From a checkpoint of a small contrastive image-text model.
Data: trained on rendered made-up planets, 97500 training examples, 4.2 epochs.
Rows from block 10 of the image encoder of a small contrastive image-text model, named by matrix and row number. Rows with one number belong to one channel. Each number is 128 + 32 x the weight over its row's rms, rounded and kept within 0 to 255. All counts start at 0. Numbers have three digits each. After the name is the row's rms in percent of the matrix's.
After each channel's rows are labels from the 100 images, of 14976, where the channel reaches its highest value: "top examples" is what is common among them. Only what is clearly more common there than usual is listed. The data: rendered made-up planets.
# conv1: bottleneck pointwise conv (encoder.blocks.11.conv1.weight, 64x128x1x1), inputs 0-63
# conv2: growth 3x3 conv (encoder.blocks.11.conv2.weight, 16x64x3x3, transposed, each kernel summed), outputs 0-15

conv1.17 103:102134068141100155107122156076150111087159133123141128148111202061142094139152124098101164132126091155167122129091119149128122094115108080132156170103144101094095106108202139218066181113137156
conv2.17 094:074154149148104139148134112143096127095073186171
top examples: moons: three

conv1.30 092:139142100126118149082087138124056106162149118120145135149117106110158146129111138151135067091123114118130091190104189170076113160122108130157133118099109147109147116167097102143094061080165173
conv2.30 114:149170066102103153104125143126162114186156160159
top examples: rings; full; cracked ice world

conv1.18 098:081104116148108098130139158137117123139120145085118106196176084144141103085133132121117130088184101055154111144144140070166122174099124124079173170109123121121056090108110088135106182126098148
conv2.18 120:098121058160151076119098118120186142124148119094
top examples: moons: three

conv1.44 112:111103089153073111121116066118080121136089141103168105168124121091151155155152142143103155113172149095131113092166115102114083104098118123191117189135108150105149170149148080081185134087165151
conv2.44 092:113187088136142140153143156157155069142105121186
top examples: rings; cracked ice world; cloud-covered world

conv1.12 097:090077051156095097114101118141096143091142114176218131119142138092138076119096110153138104127120138103193155108116108127129136144171127136133154095085076095142144015133106103150089068165121052
conv2.12 100:127184139144079135146131172118047126124133099103
top examples: moons: three

conv1.47 099:162154144133103171138114102100109153131129108165159131103153166168141108118106119150071138136080095160150147093175126107120077147093118078213114152102142143141099121174110164189168090153127165
conv2.47 089:105167149138134096194140101118160162126148197116
top examples: moons: two

conv1.15 101:166071118119175096146147163134104151118082129154112135113102130135128160117112147169145161072139149154169082167146055158116115139103123124093155155091097141094142167163068098075082070145119063
conv2.15 099:122141109145051082105172132066122138139122107146
top examples: moons: three

conv1.25 104:089143148117138087142161125143103081128150180117153143113104197157125104114135134124158102119103076127133039158144137129106099146176081091143177111148125117100144136146149168129109163136078130
conv2.25 064:188123142162145197132107086166090152123132108136
top examples: moons: three

conv1.48 081:146095072170073119127076120170121081151116157142170138158126146075132172088133132108090110138088118077143120098098180184128080171145112116087116100135077128104137159174069110205093096149127065
conv2.48 145:135067065122135086158128145080158084109125123130
top examples: rings; cracked ice world

conv1.13 110:128094191119081100129099078093109161084075148103084119116120199109101146124123145132135167117096172133157126133171137137164083138051116050172089129098107153110136135143154100117134087051053115
conv2.13 088:137091136132129147141107195132163161146145207142
top examples: rings; cloud-covered world

conv1.53 100:139119129161133126103123150125173125116176084126169155171106098200103125091169094123152064114125132103099139092115096089170184167172124155192124136122130126188131091158122061134075118132113134
conv2.53 090:084125170106064150146145142130150081114098101175
top examples: moons: three

conv1.35 113:080132123154131112117083207110153116127117092135131146097095104089127189194169111081118077143105115100117132165159151095196124134130117079149139077101103075072131104104112094144107143112215172
conv2.35 072:126125119116091188150110095109191146162089151166
top examples: rings

conv1.56 093:192149133129112120166137097150157123124123117136145139116060132064100133119137154107130161100168139140137174119100147166119128067152119116120095094160087147082095141108118047178116147117121161
conv2.56 068:148092162090200172130098177103120134114151140124
top examples: lava world

conv1.4 105:069118143163129090120168098161129142156076132171134155151141097087094121126186161109139129065115125108128120149154125102093136123130125141123122158111136114118117127095115109106168120149166043
conv2.4 098:183138114168116137140167089152106086108111175079
top examples: moons: two

conv1.62 091:117125081094088069115168170123149120146122137086136078135078144141156147108125163148141123187184193145168067128184197147091126120061141094136137134155136167150149111130100143132115146135166140
conv2.62 139:162121091116125180144088146187163104108151126179
top examples: rings; cloud-covered world

conv1.0 095:098126104142172135180101088083135135107153130145134188145167096092117093124108119090089069145151138129184171156088123157150125091127131110111131109156126061120165094137112124114094156129147141
conv2.0 064:136135079111097056088096103132141086146172127130
top examples: moons: three